Weights of a small image autoencoder: encoder activation gelu, 50862 training examples.
Rows from block 5 of the decoder of a small image autoencoder, named by matrix and row number. Rows with one number belong to one channel. Each number is 50 + 15 x the weight over its row's rms, rounded and kept within 0 to 99. All counts start at 0.
Before each channel's rows are labels from the 100 images, of 14976, where the channel reaches its highest value: "strongest on" is what is common among them. Only what is clearly more common there than usual is listed. The data: close-ups of made-up surfaces with and without defects. In brackets: how many of the 100, against the usual share in percent.
# convs0: first 3x3 conv (decoder.decb.1.0.convs.0.weight, 48x48x3x3, standardized in use, each kernel summed), inputs 0-47
# convs1: second 3x3 conv (decoder.decb.1.0.convs.1.weight, 48x48x3x3, standardized in use, transposed, each kernel summed), outputs 0-47

strongest on: hole (94 vs 10.7); leather (70 vs 11.2)
convs0.8:35 53 29 52 71 53 30 32 66 69 48 31 47 70 51 48 25 44 63 65 47 51 51 63 62 41 18 38 29 55 58 53 43 60 55 63 76 32 32 70 50 49 35 13 50 36 56 71
convs1.8:44 37 49 23 39 46 47 63 40 42 36 34 42 54 43 32 31 53 55 55 07 46 59 27 44 18 33 43 31 55 33 16 46 50 45 32 37 37 43 29 34 51 31 27 48 57 50 46

strongest on: wood (70 vs 11.5); smear (29 vs 10.9)
convs0.30:71 42 54 65 34 41 43 70 30 32 53 46 84 55 38 50 50 63 23 54 57 72 60 51 48 26 32 34 78 52 47 54 55 50 52 45 64 31 85 77 43 41 54 62 59 60 59 26
convs1.30:60 57 48 53 69 77 72 68 77 67 46 66 39 49 56 50 66 42 71 59 68 43 64 57 55 86 60 54 67 51 63 65 49 55 80 52 51 82 37 63 48 62 81 59 64 42 53 48

strongest on: bright spot (61 vs 11.5); woven cloth (50 vs 11.2); hole (38 vs 10.7)
convs0.37:35 55 63 43 18 42 63 45 50 65 56 82 49 68 34 42 56 55 29 62 54 47 83 82 40 50 28 34 76 46 57 65 43 56 71 64 53 56 68 52 51 31 39 34 44 30 40 39
convs1.37:59 55 35 81 34 54 55 61 28 59 45 34 40 57 89 34 60 53 53 71 70 52 39 73 56 43 47 22 61 21 34 35 43 56 41 57 38 49 47 46 64 32 75 63 34 61 64 41

strongest on: carpet (59 vs 10.8); woven cloth (39 vs 11.2)
convs0.25:60 54 44 51 50 73 34 64 38 40 32 26 64 48 41 62 69 49 47 70 40 30 41 68 57 55 57 67 39 47 47 46 34 54 56 29 62 14 38 54 83 96 63 43 41 46 51 52
convs1.25:56 56 57 49 47 60 70 33 50 25 62 74 85 88 37 42 59 68 67 34 52 75 69 56 56 59 38 50 57 58 63 74 47 36 53 48 30 65 41 35 56 50 59 54 77 51 32 63

strongest on: hole (85 vs 10.7); brushed metal (56 vs 11.3); stone (42 vs 11.1)
convs0.0:26 67 53 51 28 45 50 32 57 46 54 44 52 54 60 71 51 58 18 94 52 44 83 45 19 27 46 34 67 50 50 58 56 39 44 41 53 61 56 60 26 51 49 29 28 54 49 49
convs1.0:23 38 68 39 50 41 33 67 53 56 44 64 47 26 82 65 63 51 43 52 41 20 46 71 67 52 57 46 32 65 61 42 50 42 59 61 48 69 48 53 61 73 47 55 11 71 59 26

strongest on: leather (71 vs 11.2); smear (30 vs 10.9); no defect (29 vs 11); defect: none (29 vs 11)
convs0.19:54 63 75 42 72 53 40 49 41 28 53 50 55 68 38 40 38 45 46 35 59 41 35 30 46 62 63 40 64 64 53 47 29 44 84 54 32 85 22 73 37 56 80 58 68 42 46 62
convs1.19:38 42 61 45 36 88 68 53 39 58 42 28 40 58 57 44 63 47 76 66 56 67 60 42 56 56 55 58 42 57 60 55 76 52 19 76 52 49 51 08 58 29 59 47 70 54 69 49

strongest on: hole (83 vs 10.7); wood (65 vs 11.5)
convs0.12:59 71 48 46 61 45 40 32 72 70 42 36 43 63 47 53 29 50 65 76 50 56 11 63 60 52 37 13 32 49 62 62 49 57 25 33 39 24 51 56 57 61 42 38 46 70 42 69
convs1.12:37 58 58 09 34 56 34 35 45 32 63 33 21 50 47 52 33 62 10 31 34 36 64 31 56 42 47 45 34 39 32 49 37 43 48 62 49 70 37 29 54 61 48 28 47 46 59 44

strongest on: hole (87 vs 10.7); wood (59 vs 11.5)
convs0.17:53 65 63 31 46 53 62 36 48 60 57 47 32 58 72 69 63 81 51 08 55 48 70 73 45 30 27 62 33 46 58 51 52 33 62 69 52 63 36 55 52 28 34 36 55 61 71 37
convs1.17:52 63 42 68 39 11 31 40 53 48 48 37 47 21 77 21 41 55 46 45 42 40 44 63 63 45 51 26 31 53 30 40 54 36 45 26 41 25 69 60 50 25 59 44 25 57 49 48

strongest on: bright spot (71 vs 11.5); wood (64 vs 11.5); hole (28 vs 10.7)
convs0.14:28 44 41 57 61 51 53 61 39 64 24 61 25 72 41 52 43 25 51 40 64 56 73 50 63 48 31 50 38 48 66 43 51 00 51 67 57 42 53 51 37 47 36 49 52 82 56 37
convs1.14:42 38 30 47 43 18 39 57 37 44 24 56 41 51 34 29 41 53 34 49 25 43 33 40 40 30 46 43 40 47 32 47 50 12 18 31 51 39 52 71 24 60 38 48 32 49 40 42

strongest on: bright spot (96 vs 11.5); woven cloth (55 vs 11.2); carpet (45 vs 10.8)
convs0.40:28 44 58 42 39 81 53 50 80 46 43 29 61 49 35 48 28 51 52 59 66 30 38 39 39 58 42 42 54 67 70 73 31 54 46 58 32 54 76 50 29 52 26 39 47 51 11 62
convs1.40:47 14 33 39 44 72 60 50 47 22 76 29 43 31 40 51 62 81 60 62 30 34 45 22 63 57 46 43 36 55 45 53 51 52 34 50 62 58 44 27 28 64 52 56 39 29 46 32

strongest on: hole (96 vs 10.7); wood (79 vs 11.5)
convs0.15:71 75 41 49 31 71 53 54 65 65 10 56 22 72 68 56 29 48 46 37 52 64 49 57 75 33 27 39 36 53 60 65 68 38 48 41 35 62 41 25 58 51 40 41 42 45 37 56
convs1.15:61 51 75 55 26 25 51 38 56 31 58 24 45 39 28 42 55 70 25 30 54 20 53 69 58 49 65 48 26 53 41 64 47 32 33 39 41 45 33 43 49 42 81 38 43 41 64 37

strongest on: hole (99 vs 10.7); wood (45 vs 11.5); leather (42 vs 11.2)
convs0.45:56 37 34 57 57 58 50 39 55 50 75 43 25 39 74 65 53 48 44 75 28 35 58 34 33 85 64 52 42 24 43 33 48 59 40 54 77 41 46 51 59 39 61 48 39 84 33 33
convs1.45:47 63 69 59 49 47 47 53 72 58 51 39 48 84 63 73 24 46 31 31 51 29 47 56 43 25 50 28 48 59 72 34 55 25 56 62 41 60 47 34 44 56 12 27 32 54 49 64

strongest on: brushed metal (63 vs 11.3); hole (56 vs 10.7); crack (38 vs 11.3)
convs0.32:37 49 46 49 37 49 51 45 36 62 56 44 87 47 50 79 52 69 18 67 52 32 89 43 41 42 48 39 63 51 44 47 64 35 36 55 59 39 94 47 60 37 42 44 37 59 62 37
convs1.32:55 60 56 69 74 55 84 50 57 51 60 49 20 43 53 48 66 69 47 67 58 51 61 71 51 79 57 43 61 37 49 52 53 27 67 51 53 73 47 76 73 82 57 70 52 66 48 65

strongest on: leather (52 vs 11.2); hole (49 vs 10.7); bright spot (38 vs 11.5)
convs0.21:45 48 57 53 68 40 41 48 52 44 48 40 61 68 46 47 43 60 30 46 59 63 61 46 39 71 40 38 47 52 52 56 44 46 92 42 37 88 38 75 47 67 72 30 34 90 67 63
convs1.21:55 64 41 28 42 68 54 52 53 36 55 79 59 58 60 35 71 44 57 72 40 72 52 40 38 42 36 52 50 22 39 64 51 68 24 51 54 26 55 26 50 33 54 59 48 24 86 34

strongest on: brushed metal (58 vs 11.3); hole (53 vs 10.7); crack (39 vs 11.3)
convs0.44:92 50 49 41 57 48 61 40 40 51 77 38 30 53 43 41 52 67 50 34 32 34 46 21 57 83 53 49 39 34 58 35 52 37 65 42 72 52 42 55 59 51 55 58 41 67 80 19
convs1.44:24 56 32 70 53 19 49 49 54 53 35 47 54 52 50 29 34 46 55 34 24 59 35 60 44 19 44 27 21 71 56 45 65 44 59 24 46 39 46 61 26 42 29 45 45 30 33 56

strongest on: woven cloth (44 vs 11.2); carpet (40 vs 10.8); bright spot (34 vs 11.5)
convs0.41:37 70 73 54 75 24 58 30 59 51 61 46 79 57 53 33 58 42 44 43 65 60 40 09 45 38 21 39 49 65 61 45 48 20 58 33 52 47 76 58 50 28 49 57 47 58 58 57
convs1.41:55 42 56 40 70 26 56 26 33 31 61 43 44 30 37 37 48 52 50 53 21 62 22 17 57 49 36 52 37 53 45 36 58 47 40 26 64 28 30 48 59 62 35 23 37 73 42 41

strongest on: woven cloth (47 vs 11.2); carpet (33 vs 10.8)
convs0.27:86 33 45 52 33 58 74 41 49 48 40 30 49 41 42 56 52 87 50 38 46 55 15 37 67 56 64 42 59 37 52 38 59 89 41 55 57 53 22 47 48 56 54 58 52 19 48 48
convs1.27:33 68 59 44 34 45 63 40 54 39 33 45 55 49 26 53 44 57 48 21 56 49 65 72 23 75 63 37 44 51 62 82 27 31 58 51 38 34 65 61 85 46 51 37 66 59 41 71

strongest on: bright spot (100 vs 11.5); leather (78 vs 11.2)
convs0.16:34 45 58 44 46 54 09 00 71 57 39 35 58 43 59 41 35 54 54 34 49 59 61 63 51 59 60 63 57 41 46 34 58 57 65 56 53 41 46 42 20 54 31 48 45 36 72 49
convs1.16:37 50 32 41 39 37 49 66 33 37 32 41 44 24 53 41 62 69 42 31 08 30 46 16 67 42 31 43 28 70 36 45 38 46 47 42 71 34 40 44 42 53 46 41 25 50 46 45

strongest on: wood (61 vs 11.5); no defect (27 vs 11); defect: none (27 vs 11)
convs0.10:83 44 69 78 55 29 65 48 58 58 65 60 56 32 48 40 56 79 35 65 62 58 31 36 49 26 73 58 69 26 50 57 46 34 19 62 63 57 28 35 43 50 67 53 43 44 48 49
convs1.10:53 50 62 63 67 56 43 44 61 62 61 31 59 50 68 80 45 39 49 42 78 70 37 64 43 51 71 49 54 60 66 62 58 69 82 43 34 49 77 76 75 55 57 67 59 36 77 59

strongest on: bright spot (100 vs 11.5); leather (72 vs 11.2)
convs0.33:77 48 56 71 47 33 40 42 52 31 56 51 72 25 49 62 51 64 28 52 39 57 66 26 49 44 55 32 80 51 55 46 62 33 33 60 65 48 93 62 73 53 40 73 46 43 60 40
convs1.33:77 13 41 70 62 53 61 74 45 64 55 55 49 69 46 80 68 47 76 59 66 49 70 63 45 69 58 43 60 57 53 61 44 55 77 42 42 81 53 60 60 64 73 44 62 58 46 53

strongest on: hole (91 vs 10.7); wood (61 vs 11.5)
convs0.13:46 65 33 75 44 45 36 53 57 42 44 54 00 60 58 47 48 38 48 52 55 26 76 54 53 59 17 20 33 47 47 54 58 56 40 44 70 57 34 42 46 47 50 42 71 43 34 67
convs1.13:49 41 40 31 38 12 41 38 45 53 50 35 54 54 56 54 35 49 45 48 42 34 47 85 33 33 26 41 09 44 54 43 53 34 51 29 39 59 28 35 44 59 41 44 23 26 51 38

strongest on: leather (90 vs 11.2); bright spot (84 vs 11.5)
convs0.6:48 59 43 58 20 71 44 53 40 60 43 36 57 68 37 55 65 70 37 51 61 36 49 57 57 60 68 49 56 47 29 54 46 36 36 39 61 80 40 57 68 64 79 60 56 00 49 68
convs1.6:73 56 61 68 58 45 73 37 58 61 38 70 49 36 44 59 44 67 60 46 59 45 67 83 42 49 65 59 66 42 65 28 46 38 61 69 57 43 73 58 94 57 51 59 52 85 56 50

strongest on: carpet (57 vs 10.8); woven cloth (34 vs 11.2); hole (27 vs 10.7)
convs0.26:64 60 62 63 54 70 43 47 49 63 36 54 39 78 40 70 48 18 59 44 24 70 23 58 49 60 73 63 31 57 47 56 66 80 55 31 35 32 39 51 38 57 35 60 36 27 43 42
convs1.26:61 64 71 31 47 85 52 52 70 40 52 52 57 58 09 26 50 65 56 47 50 48 61 59 46 50 65 41 55 62 41 46 30 43 37 70 60 51 53 04 37 38 52 28 69 50 54 54

strongest on: stone (72 vs 11.1)
convs0.34:80 38 66 58 42 46 52 45 53 44 65 55 73 54 29 50 49 65 35 50 56 31 54 30 48 37 52 63 75 48 66 59 43 37 35 59 54 39 93 55 32 52 26 70 59 66 55 15
convs1.34:49 40 43 71 62 60 41 65 56 57 49 58 34 37 50 49 60 57 78 85 83 57 64 53 45 74 69 59 71 61 50 52 38 63 79 30 43 74 42 65 41 57 81 63 56 45 36 43

strongest on: leather (74 vs 11.2); bright spot (72 vs 11.5); scratch (28 vs 11.1)
convs0.7:54 57 59 50 48 37 61 62 52 45 62 50 38 72 49 71 88 45 51 33 41 74 88 69 25 68 64 41 34 30 42 49 37 58 51 38 67 51 45 51 53 61 46 38 26 29 79 47
convs1.7:63 34 54 75 36 58 51 77 30 50 26 58 52 44 77 26 30 44 29 46 43 60 36 67 44 31 60 41 78 25 43 43 53 67 45 63 34 48 64 33 47 39 51 60 68 81 46 52

strongest on: woven cloth (61 vs 11.2); carpet (35 vs 10.8); no defect (31 vs 11); defect: none (31 vs 11)
convs0.20:61 45 73 61 57 44 37 60 63 41 50 34 60 52 39 46 63 79 43 52 70 58 40 47 34 72 48 47 84 36 38 40 41 40 94 32 40 72 45 59 36 52 71 41 43 60 36 79
convs1.20:55 64 39 64 27 65 46 58 49 70 41 59 68 44 59 62 58 43 72 73 80 77 62 33 51 54 34 70 55 50 61 70 57 74 43 48 58 26 58 54 61 26 41 78 60 56 76 62

strongest on: leather (58 vs 11.2)
convs0.46:40 38 34 59 61 38 49 59 46 35 53 58 28 41 66 55 49 59 56 70 33 71 37 60 49 90 66 52 56 44 55 29 49 78 57 41 71 47 18 67 45 62 81 56 44 72 65 33
convs1.46:55 80 61 60 56 41 64 37 72 55 44 46 48 66 55 66 43 42 26 42 51 46 69 37 51 48 42 26 65 55 58 47 57 37 51 69 54 60 57 45 41 34 34 51 80 31 55 99

strongest on: bright spot (65 vs 11.5); leather (58 vs 11.2); hole (29 vs 10.7)
convs0.18:66 50 50 52 64 24 36 41 47 37 53 39 52 65 44 48 44 66 37 24 64 56 43 45 52 62 42 41 59 66 45 43 38 49 99 39 41 90 35 61 44 61 60 46 59 89 59 56
convs1.18:54 60 36 50 31 60 63 58 52 50 50 74 47 31 35 30 66 55 74 58 42 65 62 45 46 50 47 78 70 38 26 55 35 64 16 50 43 23 58 44 51 21 53 43 73 30 46 26

strongest on: stone (49 vs 11.1); specks (37 vs 11.3)
convs0.1:69 50 44 48 49 33 62 56 68 20 52 31 60 74 53 39 48 79 44 80 52 59 57 35 35 49 28 44 63 52 73 52 41 56 53 42 54 85 62 58 35 56 27 56 26 51 81 53
convs1.1:50 57 71 41 53 66 72 50 63 61 53 47 60 40 92 42 69 61 35 32 49 20 52 40 72 62 76 38 49 33 33 65 25 55 45 43 53 53 68 39 27 50 67 65 39 45 54 30

strongest on: specks (82 vs 11.3); brushed metal (42 vs 11.3)
convs0.24:72 71 67 36 32 64 43 54 47 65 99 41 45 46 50 43 46 68 45 63 49 38 19 29 48 59 54 41 50 39 61 41 49 69 36 41 33 44 45 38 75 63 58 50 54 64 19 61
convs1.24:65 55 65 28 55 35 41 62 42 32 05 28 63 54 67 41 56 51 63 39 51 55 45 51 49 30 29 32 56 38 64 58 56 50 43 49 43 41 68 14 47 19 57 36 32 58 64 66

strongest on: brushed metal (48 vs 11.3); crack (47 vs 11.3); specks (41 vs 11.3)
convs0.22:73 67 86 47 84 35 39 47 33 27 49 32 58 63 49 37 46 71 37 37 46 41 57 50 39 73 41 45 52 42 55 46 38 45 85 48 53 72 37 61 56 61 49 59 43 85 47 60
convs1.22:48 62 11 47 40 52 53 57 44 46 47 55 43 32 60 21 47 39 62 55 43 40 36 40 49 40 32 46 57 39 24 57 56 70 24 47 46 29 56 43 36 23 50 22 65 14 68 37

strongest on: wood (62 vs 11.5)
convs0.36:83 44 59 68 37 46 77 57 61 65 53 40 59 39 26 50 56 88 41 47 60 87 39 48 63 52 47 39 77 23 46 41 55 53 56 41 69 64 48 47 34 35 48 53 47 21 49 57
convs1.36:38 40 33 77 49 60 42 45 48 53 60 27 47 48 44 80 59 31 76 45 51 50 32 68 36 69 62 56 66 48 52 54 41 96 59 56 54 44 49 92 60 46 64 60 56 48 58 67

strongest on: hole (79 vs 10.7); woven cloth (52 vs 11.2); carpet (34 vs 10.8)
convs0.39:35 67 44 69 27 55 42 47 64 51 37 80 52 66 36 31 37 51 29 68 53 58 88 58 62 38 22 31 55 43 66 52 56 26 51 50 48 66 65 41 29 39 48 39 27 38 67 45
convs1.39:42 31 21 54 31 39 44 69 28 65 41 41 42 58 76 59 75 56 50 68 56 56 34 82 29 28 39 33 48 20 51 45 44 52 37 47 48 51 57 53 47 50 70 75 39 70 63 31

strongest on: stone (80 vs 11.1)
convs0.2:86 50 46 76 47 19 59 54 65 41 58 24 60 42 49 30 58 74 45 64 66 75 46 48 52 56 28 37 59 48 69 68 53 62 45 29 47 56 78 36 18 42 45 45 46 47 56 61
convs1.2:36 29 49 43 54 74 57 52 56 54 47 52 66 32 46 65 71 47 37 43 57 39 54 32 78 68 61 42 49 38 59 78 78 39 63 42 61 67 43 49 65 71 75 88 62 63 67 62

strongest on: wood (81 vs 11.5)
convs0.23:44 66 51 53 70 36 36 57 41 43 62 33 81 53 43 53 63 64 21 48 63 55 61 15 54 65 49 59 58 56 39 48 46 37 68 49 65 93 44 56 46 63 84 45 49 72 36 59
convs1.23:62 41 61 63 35 59 60 24 54 59 67 80 51 56 49 43 49 57 69 75 56 47 69 57 49 61 69 97 56 59 59 75 49 72 37 78 39 40 61 46 68 35 60 56 52 48 52 31

strongest on: woven cloth (51 vs 11.2); carpet (42 vs 10.8)
convs0.43:39 30 29 65 45 62 59 63 66 40 54 59 45 42 46 60 74 62 38 69 35 68 38 57 62 58 44 56 68 00 31 34 57 61 61 46 62 53 24 42 44 53 72 63 50 45 62 30
convs1.43:66 82 56 57 45 52 66 30 62 76 52 41 53 26 21 65 45 26 31 46 79 62 49 43 46 73 60 47 40 68 66 49 49 51 54 58 68 58 64 59 60 31 44 64 73 58 50 77